From a checkpoint of a small segmentation model: 48-pixel images, batches of 64.
Rows from block 3 of a small segmentation model, named by matrix and row number. Each number is 128 + 32 x the weight over its row's rms, rounded and kept within 0 to 255. All counts start at 0. Numbers have three digits each. After the name is the row's rms in percent of the matrix's.
After each channel's rows are labels from the 100 images, of 14976, where the channel reaches its highest value: "lies over" is the class under the peak; "strongest on" is what is common among them. Only what is clearly more common there than usual is listed. The data: rendered scenes of coloured solids on a plain floor. In brackets: how many of the 100.
# conv: 3x3 conv (model.mid.1.conv.weight, 288x288x3x3, each kernel summed), inputs 0-71

conv.283 088:137098130124111108152085125089136151109121126067124082176080091101155113109087113107123121060111086087118131148096074143137100142153107156118119088177171055114079137185167122137140102076115124106139109083190101139092
lies over: tube (63)
strongest on: tube (68); largest object: tube (55); light from the right (53)

conv.27 109:088113105094094087104115111105156130191081160068115126091147162101120178156081116107099076111141127137120141117082104136127125087139113095129096118097156107186208123136117130117103135061110145107082167131185106117083
lies over: cube frame (47); cog (32)
strongest on: cube frame (63); largest object: cube frame (43); cog (36); largest object: cog (30)

conv.135 112:052106122118153127095095117141159142107101193105143145119111142162109137061118116103125137073101187134080098139070094061079159137146105107070188158106162132066158126111090122145130132120141126090058138138133075056109
lies over: chain link (57)
strongest on: chain link (83); largest object: chain link (35)

conv.42 092:113065166185168098163070113129163096122107097086108094118137146133059171093141143119133197149115140101143163151107048117106056032131110144166103060130077151133137163098095098132135121159142039137141151097092124113090
lies over: dome (28)
strongest on: sphere (38); dome (34); egg (32); largest object: dome (26)

conv.141 092:162090141194109168090097121140128121131168162152157149152131091082138156166154124151116145175126164113107191172133085104134147157093091117096103120096096120143143102159131118060141076164140169095123142134109121158164
lies over: spring (46)
strongest on: spring (54); largest object: spring (40); egg (33)

conv.169 081:137106111089170103077126105126088119111104114210142070146139157185156164098081104155118163090142126138103155126130077116142168117166090067103170132085143160098126121174104138136141096102109140158194124147123096144109
lies over: capsule (33)
strongest on: capsule (59); largest object: capsule (26)

conv.180 103:122104091167151127140113077128164087070098170117113132132135135097117194146101084089130109124162163134095167121116084132151093116091125122141137109143175147146156106111150108161095107100142107130131136086049082101110
lies over: cube frame (52)
strongest on: cube frame (92); largest object: cube frame (71)

conv.130 120:123134130188141123127130070119176211167148119114117131019092113135156142181110083109129089132117078170133088067130071167125119099147092046109110084143111142157127134150125129102101151152053110167122116166057067167194
lies over: bumpy ball (51)
strongest on: light from behind the camera (63); bumpy ball (57); largest object: bumpy ball (46)

conv.12 110:114144134126122068153156156100123065099100118172102092109115122119073174119165115083171119128159120119111113146171106116162100089108099157125114086104146113110104158112110090099106087086106136128097151106109128103104
lies over: spring (25)
strongest on: cone (36); spring (31)

conv.260 115:092036130131150096121125099153179175043117108073104115064134125109114152150135121120086091115108122120089102132152173125126077100088164112129081108131123102139115160155109124155127104084115095106124184105172085087093
lies over: cube frame (73)
strongest on: cube frame (84); largest object: cube frame (54)

conv.249 103:152117091086101103062103115105121128112125138155140125160094106100037092108167147098096098144140102166122134112155122100138146103080131077104148124121139122103179106117122046174137117109110124113113114113087123146073
lies over: cube (32)
strongest on: light from behind the camera (54); cube (39); largest object: cube (29); its colour: black (27)

conv.216 091:122131101080167125073114122111103089124088169125154111113078113144085118155155150095121185082164131115135115127083108091128097140107088094083135181102099123103130120145132089151110122133094078137129127105159157156165
lies over: disc (30)
strongest on: disc (38); bowl (30); largest object: disc (26)

conv.196 114:104106102130143136125100041093103135101115122166114126130075086099122127129098070132152135213178117063131121107149078139144123166154123119123132112037171144072223129113074113136153115118111135119116170164135082119122
lies over: wedge (71)
strongest on: wedge (84); largest object: wedge (53)

conv.264 088:114110122185058114070135103104183155158168113141052098178149133145118140066113078095127152136162128162108169186098140153131124098122124100136154092095128187160082150141103127158186185121111131138159126135135109136109
lies over: bowl (45); octahedron (37)
strongest on: bowl (50); octahedron (42); largest object: bowl (39); largest object: octahedron (30)

conv.72 096:102155166168137088108117105085157069159126089090131163136163161098137170134115042095109132168134186104120126083201092092100182110119139113070082127117129132149070153128078121155102091132123142111066117128128102085122
lies over: egg (34); dome (25)
strongest on: egg (40); dome (39); largest object: dome (28); largest object: egg (26)

conv.279 124:095114121133140094068114157116097100150114164184119104154132138154167149125133157079126158109091144126122097083104131113138168098129142113121133148139144154201087139092096112168213141146116133162130130146080120110189
lies over: bowl (63)
strongest on: light from behind the scene (80); bowl (69); largest object: bowl (56)

conv.185 092:157115119085147133138096093086121143144116096103147112117104097160118163100180114138093078164170103153066112136091130078066090113127033095107147141143084046192101141143133121176146066123106162123182134091120132107080
lies over: hexagonal prism (48); cube (36)
strongest on: hexagonal prism (52); largest object: hexagonal prism (47); cube (43); largest object: cube (32)

conv.65 106:140092107123114138092096088157191122150114127073129115134142072119100110114172058140089210138136087076132189123153161127090108078094164136121077182062092064138152074111095140139160113135167088083044115131171116089131
lies over: egg (29); bumpy ball (29)
strongest on: light from behind the scene (63); egg (41); bumpy ball (41); largest object: bumpy ball (27)

conv.119 116:079122091107085091108164147131102093122125071141108117128146136132129097102099165122097105119114129175085167079159123124098172091092196130131154106147136102139076162138109124105113123159094096118127090097087119089141
lies over: wedge (62)
strongest on: wedge (77); largest object: wedge (38)

conv.189 100:111126100133140078090139129094076114064103154172125137199149151125167133104084106050123127105099166114136147135135103083206166078127075115055140176127156171128089171075168082194138129114121181104124105142134132109116
lies over: capsule (38)
strongest on: capsule (53); count: five (41)

conv.251 094:121080072139128148039076102136149175144066185165072059144099133081099115144074125129118111105137126149087213101116135141097135073110052125145158167146172130134170114141093087159161164109111107114115158091092104092056
lies over: cog (30)
strongest on: cog (37); bumpy ball (33); largest object: cog (27)

conv.104 115:147119120122087126106108141100141141128125049126164101136106100116114117057088153115138148101071127130093163121108097187100100088149123094141166087142152106098148108157118111129116113156096137140146117116185099118070
lies over: bumpy ball (44)
strongest on: light from behind the scene (99); bumpy ball (50); largest object: bumpy ball (39)

conv.50 096:119106050130080123095131088169095103092170134135094152119132149067148113141084103181127095136110111092103181108111114137116107151160101124096191127110129149157097142090044132155174079113087134157146017109216136110100
lies over: jack (95)
strongest on: jack (100); largest object: jack (89)

conv.87 109:181065072151105131155120124101120112167149216126128185075095091104136137132143083114142136142100098099070072128121140155134137161110130182122138127096157112150099106165109137062167064097110107146074121135068094108120
lies over: capsule (30); torus (30)
strongest on: capsule (45); torus (43); largest object: torus (25)

conv.77 097:124080125140139132150102027179125143113109115078087154124144132113116138170152069139104158132139151172113183081094111110100100100116108117168047135140115125134071163149128126183199130098127112087107194141115148070121
lies over: cube frame (39); cube (32)
strongest on: cube frame (59); largest object: cube frame (43); cube (40); largest object: cube (32)

conv.286 110:080158081130127155120128069141090091101106079130143154137101194055118158133088147152090155118169124103125092083178101109091137120158147139152126166156058127122176131123136096192075098149167142092157128139183149095136
lies over: octahedron (49); cube (30)
strongest on: octahedron (63); largest object: octahedron (44); cube (35); largest object: cube (30)

conv.108 115:112097089125096124128123080131121085132155087043128135131175079109132141085122140079118164153099160131109063110105210123118186109107166113162153097154106140099108174093125098174179114046075075124106123108156142104066
lies over: sphere (32)
strongest on: light from behind the scene (99); sphere (46); count: five (41); largest object: sphere (31)

conv.147 083:138097101112121161135112100068131089093175221078157120081123072094122071121175191127107090089150095117127146114137084092130072075159207124149211082157119161094058089148066085108103140130105122120094152175105207151051
lies over: cube frame (34); spring (32)
strongest on: cube frame (43); spring (37); cube (30)

conv.116 081:157124141176101137105147123193120139144067063070161150137110113091176095103172089151076124142114107072056115121167105110085076141062128116216079118131090107116153119122129090132175171102167156131138153096151132084154
lies over: spring (44)
strongest on: spring (65); largest object: spring (44)

conv.186 122:164132104145119131143078085175084194098125136099130190089081078101094134155093086121096139108113079086189127143131179078127164105156142135171088094148125151118105138123093120149096117060114139156130143092179053059174
lies over: spring (95)
strongest on: spring (95); largest object: spring (69)

conv.214 095:154100089201120148083141104159107093110117180108054107151058166082166127202115140125118106170122088175138152166169151123121108102153107174111142167122101081154138108151152154157163083104103137106086149137096132112124
lies over: cube (45)
strongest on: cube (52); largest object: cube (46); cube frame (30)

conv.250 101:120145102087210138114163060136103092098114163114109134161172141146137168110037165106102144085097162126137120154110099057155174078114075112129150192113140152086149138040150124181122174115146102163099092130143072110108
lies over: capsule (25); octahedron (25)
strongest on: capsule (41); octahedron (37); torus (29)

conv.132 098:144135102142107133134116081122145160137167102133120126097062129134146176113114059114155148093126104082130120155075145178126093220152103070082117145069130097077147135149095142108121132130101130133131161111119119176174
lies over: capsule (46)
strongest on: capsule (59)

conv.253 089:184125164165148066131080154091107146087160060099140190178130135122087142099170090115187157180134124149115097154148180143082119133094149112106145112153098139064091130158135103112145158118129134107142066077130091166109
lies over: bowl (58)
strongest on: light from the right (80); bowl (77); largest object: bowl (48)

conv.71 099:140101100085106187138108092130114113119140170111186114099132153133091088139130115093099105152135095124102128172077043038162076129092108058124106170069131153122111113177135117116131099053109107079121132119129143133123
lies over: bumpy ball (27); cube (25)
strongest on: light from behind the camera (64); bumpy ball (39); cube (34); largest object: bumpy ball (28)

conv.266 092:073079092115104116079088143065147122123195169168089153084097113074138103082090086139082156136078089128120119127107148068119148130127176146131112113155135054083105075151127135151116140130047095108058088150145134159116
lies over: cylinder (31)
strongest on: count: five (51); cylinder (39); egg (36); largest object: cylinder (25)

conv.10 126:077150086102144164164098071147130148147116181134095130083105139133119192162115178112067118060172129089165113080141072096171119166159195102165162144113125176126127145108097134165105119121134160158153144101169123080131
lies over: cube frame (61)
strongest on: cube frame (80); largest object: cube frame (34)

conv.277 098:089071102186083148121173067127082171210136134180150105127138126100134168183150120079128147127171109134072137129133081167102142135123135162122148074121101136128136084134108087185145100177097118162170129130162120108098
lies over: egg (33)
strongest on: egg (64); count: five (44); largest object: egg (40); sphere (35)

conv.118 094:084142172194162097122077155121132163161133113054074166148095085143108186165136117139166068087089149119154151087120067122134135194175131066145096140093123144113065116071105161119117145180118130118138133057126125119132
lies over: cone (34); wedge (30)
strongest on: cone (47); wedge (42)

conv.244 080:144137140090111128102095074130133075188092086224142155088108115153115130128231076073177136158147113141121089128122131073173164151078152097129181142088087111157073155116124081119069112152091056169097144156131109088095
lies over: tube (46); bowl (29)
strongest on: tube (50); largest object: tube (38); bowl (37)

conv.149 094:136105081095157120128147106054076066143101141140085168121102100104143132100105097079135089109133096179118146108128110111143141146148089111092152124164155119149085054136145119113104078134127075125157122123116154151159
lies over: octahedron (30)
strongest on: octahedron (45); largest object: octahedron (30); pyramid (28)

conv.139 101:098079135123217092139124081095110151095099143160101095137150156141119157143123115084128135090163066133126124131114069107075172162116073112129103142134107137113152127082119147093164208091117120125140126106187152134135
lies over: star block (35)
strongest on: star block (45); largest object: star block (34); cube (29)

conv.120 102:168098122153138128101144134105135104130110124135097101133132161171103157166156161098078115137118073136149156174177126096125101154106144056097170084094121118127154119100127118110139123173096164179085139121173167176086
lies over: cog (32)
strongest on: light from the right (62); cog (42); count: five (42); largest object: cog (26)

conv.194 095:116144063078152118070169077134104145124118112061115138105079131164120123123070178111138106104123088060107087132099139131070111101156133086098112172118114217132131140100153100076095161111145127139134110110205194142113
lies over: star block (98)
strongest on: star block (98); largest object: star block (65)

conv.178 098:132117131148146076091133098131159141144102120109117106124095149093146118158089105164081121153135178158154160138079075125109149136131143114075157095174129136171147114124158133124094094113136092171210146114138110140132
lies over: dodecahedron (26)
strongest on: dodecahedron (34); largest object: dodecahedron (27)

conv.33 095:103133027117079097158129131101135098083132165163123191121131123155159125086125125129133108061128111155089138139106151108131117108139138160076095091130138145116101125148104048172147085089157080110058146117148169122176
lies over: octahedron (30)
strongest on: light from the left (54); octahedron (49); largest object: octahedron (34); star block (28)

conv.272 080:103166115112176143101073079208073088190057150094085151154115142087100183143170068065103119143160126144107138168158092062124160079097057174113108138117099115150197191148153099160179112148191145132153121099144113107134
lies over: spring (25)
strongest on: spring (42); count: five (42); egg (35); largest object: spring (26)

conv.34 100:054125164131115158078086126124125117104102126101081074135142170113134112114100133152084138132152134088056168129090101108135119131067120145096087162095096144140081059085063150077124113140117114112170093072110110163103
lies over: torus (69)
strongest on: torus (74); largest object: torus (51)

conv.254 122:061073121159119094116185153086154151132139103172159100175126100136119122110105115102108079150132062093124176148096202120114118128175123167088102124126109105168153103159173133125106117150106125171135118124105141176127
lies over: sphere (27)
strongest on: light from the right (93); sphere (36)

conv.148 109:141094114160078183192057170054104077114136189071116145127078095138143085084102177120159088138101160149075128101143094110125111093163099152115093110185184092112206182163151114106130177150075121102108084109071136112095
lies over: star block (25)
strongest on: star block (74); largest object: star block (30)

conv.182 094:206117113200124103176149181132107188246142093139134123107091138138149208138163170055127142086128113115170116109132113120129108146092145124130141111129131143134114101114141098116149161119130171176123173157116120128136
lies over: disc (53)
strongest on: disc (63); largest object: disc (53)

conv.115 090:129085140135086115113108072101157133125096170078091128070125146103116119094078063151130116105149151110126136137121098118067095085123179129176125098119150142093070089139103109080191125093107085126142102052114156159046
lies over: torus (71)
strongest on: torus (74); largest object: torus (47)

conv.59 119:117153100127097115121092037148114110119140175166129139135132175058172089095100118139098125129127146114125212131144087131124121113139141144114181124095140158142141155101102171210181084130087149221174059099130121096111
lies over: jack (97)
strongest on: jack (99); largest object: jack (87)

conv.22 082:113089091135126103152144122124099124112078094149115089124159095103080113158152108094110153083131164149069159142129126135089104147125036127169093082188153115148136135106173058112131111167156133137138177064149161143101
lies over: twisted bar (30)
strongest on: twisted bar (52); largest object: twisted bar (34)

conv.110 105:136128091183099171130153101082115173103168125150141118119112098078152127163118089138153057099134096147156077144124091124088112162138136133099129088175101166102200183156098130179169159105105122174114116121092145125126
lies over: wedge (38)
strongest on: wedge (54)

conv.123 098:099095109101101169175145090095069153098153177155122129150151144117133143103202107080071098141170119157123107133083042096125113134178089083098141138108167166175147077095096060201117095060108135098128148124143147109092
lies over: tube (27)
strongest on: tube (36); cube (32); cylinder (30); largest object: tube (28)

conv.204 096:096136150103120075107122091150097081134146029075166096107144139101129144103142093144125097113149141142101137101105056109121100149107108081085149171108102140132112133117118082098172091166145098077148142152126139134068
lies over: dome (51); disc (31)
strongest on: light from the left (66); dome (60); largest object: dome (43); disc (38)

conv.55 087:105148059117127130098068089145077093045147190136064115136120094175132154125148140087065092121082127135103113176108170097130104138173188158106121132099150118144090086099134133087116078107199135170081126079097127144149
lies over: star block (84)
strongest on: star block (89); largest object: star block (59)

conv.271 106:123146133089151053105160123131106130064079081159158120086142122173141077165160142089106149171139101127051103072133110144082105105093097173108203138109111139107080127115117134158102111165134119118129127115080145140155
lies over: cone (34); dome (26)
strongest on: light from the right (79); cone (44); dome (34)

conv.17 102:149117124151167135118103131129121150140122148114080124129079163120168131166131188162171158101097148133054154122100120167093129126108128126140104074149128155113101113096113108114187199115155096147159126134100164153134
lies over: jack (27); octahedron (26)
strongest on: jack (40); octahedron (36)

conv.54 089:074162141123129113188161116097089109162111099115170217127136112137081128107104094117166095176114046128060093109148154078112099086136131116171094114125106111130118120088127132111117106132146164138113124090158082112121
lies over: egg (46)
strongest on: egg (53); largest object: egg (39)

conv.210 097:120161116158116086096091124109113105120100124134096142134088132116083124164175114167141147126095122151102124091147158115161171168130065123135162141155149172119095109100055117113139127076099082195167132100105119144151
lies over: disc (55)
strongest on: disc (56); light from the left (55); largest object: disc (45); capsule (36)

conv.32 080:155158127133121124201140126117161159080098070088087093103101115102123139140078163110139087176179086118083176093131100175147145104132076162121059115079091093172115183143129087147132092143117092063123095090100111063131
lies over: twisted bar (32); wedge (25)
strongest on: twisted bar (47); wedge (36)

conv.128 107:086135083112126093116107112119135189127093205088121096143126182124141117152095112073098141104120142116086103170099115139111063186076085184134067116114139093073127148162127093165066127134178138089125148107106032105095
lies over: chain link (32); torus (32)
strongest on: chain link (50); torus (45); largest object: torus (33)

conv.114 086:071148123053161080086094060086115111070081109081124153104097079144147089094131112178128137135179134106110117090147068162123120130075139095097140101075128151134155150075144148118109094131123063107124166188110150154157
lies over: octahedron (32); dome (29)
strongest on: octahedron (43); dome (37); largest object: octahedron (25)

conv.29 102:082102118112068047157110103140152071116132154120176150164147139139118144118102051144122166115141166143156092119168086120116140126124131125105084100152114088112138137098107135139138146072090104153110095126110103080059
lies over: torus (34)
strongest on: light from behind the scene (77); torus (52); sphere (29); largest object: torus (29)

conv.74 117:099102127113131065129141142136128166126083132150109091170120147120087124072070116097117121065138100133126155132131094121171104168128143105160175104112099144097112104137097152088151091129098142179170100105159169131149
lies over: twisted bar (29)
strongest on: twisted bar (62); largest object: twisted bar (34)

conv.113 129:084177115106113110160109114115076117093115168167180145163103080130109138154061166072139125131134149117166087097126117119166167103137168052116157105142129133137142152120156081152152132060077167163130085105105085176198
lies over: spring (82)
strongest on: spring (85); largest object: spring (57)

conv.73 101:152158143140169153091110154137047086083132103169141130137172103130095100111183088100071178135120102122083099059144143174177101135103145146142190149102115099109087114098103075138136073151129133088129124125134078086122
lies over: tube (70)
strongest on: tube (76); largest object: tube (63)

conv.235 083:090115132141128088122120106116131126114080083140065122147097100121121110118099112099167128166189109168101147079194142142128113163141064090141114090148133121113129110067131112082090164153156134141088099098159176152118
lies over: bumpy ball (54)
strongest on: bumpy ball (58); largest object: bumpy ball (49)

conv.36 093:136105099135134075098101073117105103154099084178124148141112111092136247132137091082137143135117126141199102154165146170134127117145092118129145108156143097107118117092104130125147077095134145142160130103176131143124
lies over: disc (81)
strongest on: disc (83); largest object: disc (69); light from the right (57)

conv.97 114:127094131147113076149135135108098155140138168154132121112133112113135226070109162061098114093150141138155101134144125150156121106141111101099099171075113129113109130142150088088165098059120145179155103121117163125134
lies over: pyramid (29)
strongest on: light from the left (52); pyramid (41); cone (29)

conv.163 094:141100097104088134098097120107101191139142106120100094163123043117130098175152080111176083105074120148110158110109108131115114123120124124171141099146144113086135123154080116109153111117074079141129097104083161175132
lies over: octahedron (48)
strongest on: octahedron (53); largest object: octahedron (38)

conv.35 104:081125180188114219128124166123181110163121077063140174089145134122123136093067119125120144123131140086128106108120111145080157117155192126147106085131144106120195096166088131084128130105130136095114213068156148120168
lies over: egg (40); torus (28)
strongest on: egg (47); chain link (37); torus (31); largest object: egg (31)

conv.39 081:142095097080184116135129156109140175055101200201156127132122147168109106124131142093111122131123102148111153127153121110169049155152170084153104130112138159135100121173135079074168098094093158177136097139109183167193
lies over: tube (29)
strongest on: tube (37); largest object: tube (26)

conv.93 096:180136134176149164139165179107158126121075086122104101106148153140141042146083214179109104110121170137154155171105148133143117158077116150098121132208132125072109121177124166056092219161148119061182144077106162226185
lies over: wedge (38)
strongest on: wedge (57); count: five (42); largest object: wedge (27)

conv.61 093:121193163170128196158145133099122120128123130051101161116128046175188160129054166144059099086116155101105090139081133150111082120115129131069122125118101076144152164107167107075097129119154160148158181091071145122134
lies over: egg (25)
strongest on: egg (44)

conv.89 099:110105152090115138127120145136126129092099144078119128112119112132105110102188092109085131109093088143136115176160125145185114152094240120198177097125188141100108097053090141098115122112128138066122136101141190120097
lies over: twisted bar (38); star block (32)
strongest on: twisted bar (46); star block (43)

conv.234 079:127126142164160124103102113125064157135132125116130121151219055072116127106130070120107078195152197145103138100141122126123131074158151113127098109144143137077068116074130073122150157114147132098102103141177077102115
lies over: tube (34); cylinder (25)
strongest on: tube (39); disc (35); cylinder (32)

conv.76 088:120179152074111103073113083105130160150108060082106082132101067132173091100154131145157091165115196053146131139105106147121079158177105102122124141062150111169052095147156127091145115133116088110092123125093107166141
lies over: pyramid (26); octahedron (26)
strongest on: pyramid (36); octahedron (31); wedge (30)

conv.19 101:139109080130135120172078094136179146063106092146123069147103209118107176110083122088103054078092136136135089131079108116121131111147132101143084058158132131135071068148151111151130092183111151106126109133144126139109
lies over: cube frame (46)
strongest on: cube frame (65); light from the right (51); largest object: cube frame (38); cube (29)

conv.198 096:123126109180138135128161112051147102114124116166115173145102085145158147148154146088101169135174123107081116116099153108132158103142110157123190088117069124133094118119172097111126123192146135118141171146117136150143
lies over: tube (62); bowl (28)
strongest on: tube (62); light from behind the scene (60); largest object: tube (53); bowl (37)

conv.41 107:147081108165132101163110121133191188129133155135097150122079136151151059136103081105157189149129129127125147133125108152100147137105097149164096100161114118111102088142144164060133128144139132157087114122135177122175
lies over: bumpy ball (86)
strongest on: bumpy ball (87); largest object: bumpy ball (74)

conv.103 098:082097138180127119083086096170132132079095084121020093096119222090134165096084097102061092079174201105120151201107148085138113158135112132093075094126168140184109136126088088086136089052114149161156130117141074139101
lies over: torus (50)
strongest on: torus (56); largest object: torus (36); chain link (35); capsule (29)

conv.213 095:113171155174120105121125169104107139137157119086108129155184120129111158080147146120111113068085087110120182074162148090189121111130095163110148093110105142116071117059088147142140173131072110086129133160112140166090
lies over: cone (33)
strongest on: cone (58); count: five (47)

conv.195 082:139126112119141149116096076161067139098108095131107097141152107067203153132097131132145091133153088123065132127125109134076105081176121134124114135066148133086117162070123147074175151141190122126068108113158141122119
lies over: star block (27)
strongest on: star block (46); largest object: star block (36)

conv.168 133:095135126124159142179134130058157128199075214170162137123129104074172157054170101137133084126068125179104105123094154156217143169141104094158103138154181133106111114183146124052090140112075079166112085129142101122133
lies over: cube (76)
strongest on: cube (80); largest object: cube (63)

conv.84 121:136127109091148131085137088126081138121128153155046101163112076103062065190168092114109086175118164149157219139144085112083094119134165095131130103110109146108149136156113112180145129084180150144148170099116138145130
lies over: cube (50)
strongest on: cube (57); largest object: cube (47); star block (30)

conv.262 128:108096131086102152125155145146127159176108097098126114188088124148165122119113153122139100054109140124118085134202168140105159136100138161104130067137135152118172159150198115118192136096154113192144132104059226124168
lies over: octahedron (28)
strongest on: light from behind the scene (68); octahedron (51); largest object: octahedron (28)

conv.126 119:119110089148142143117112114108165115154149168126107105176117141157088108090105134127148080119102062108149190195158155155129091159140114088082165166103158120111146085072123144161101174145071158129111063104091142130082
lies over: jack (41); star block (31)
strongest on: light from the right (56); jack (51); star block (39); largest object: jack (31)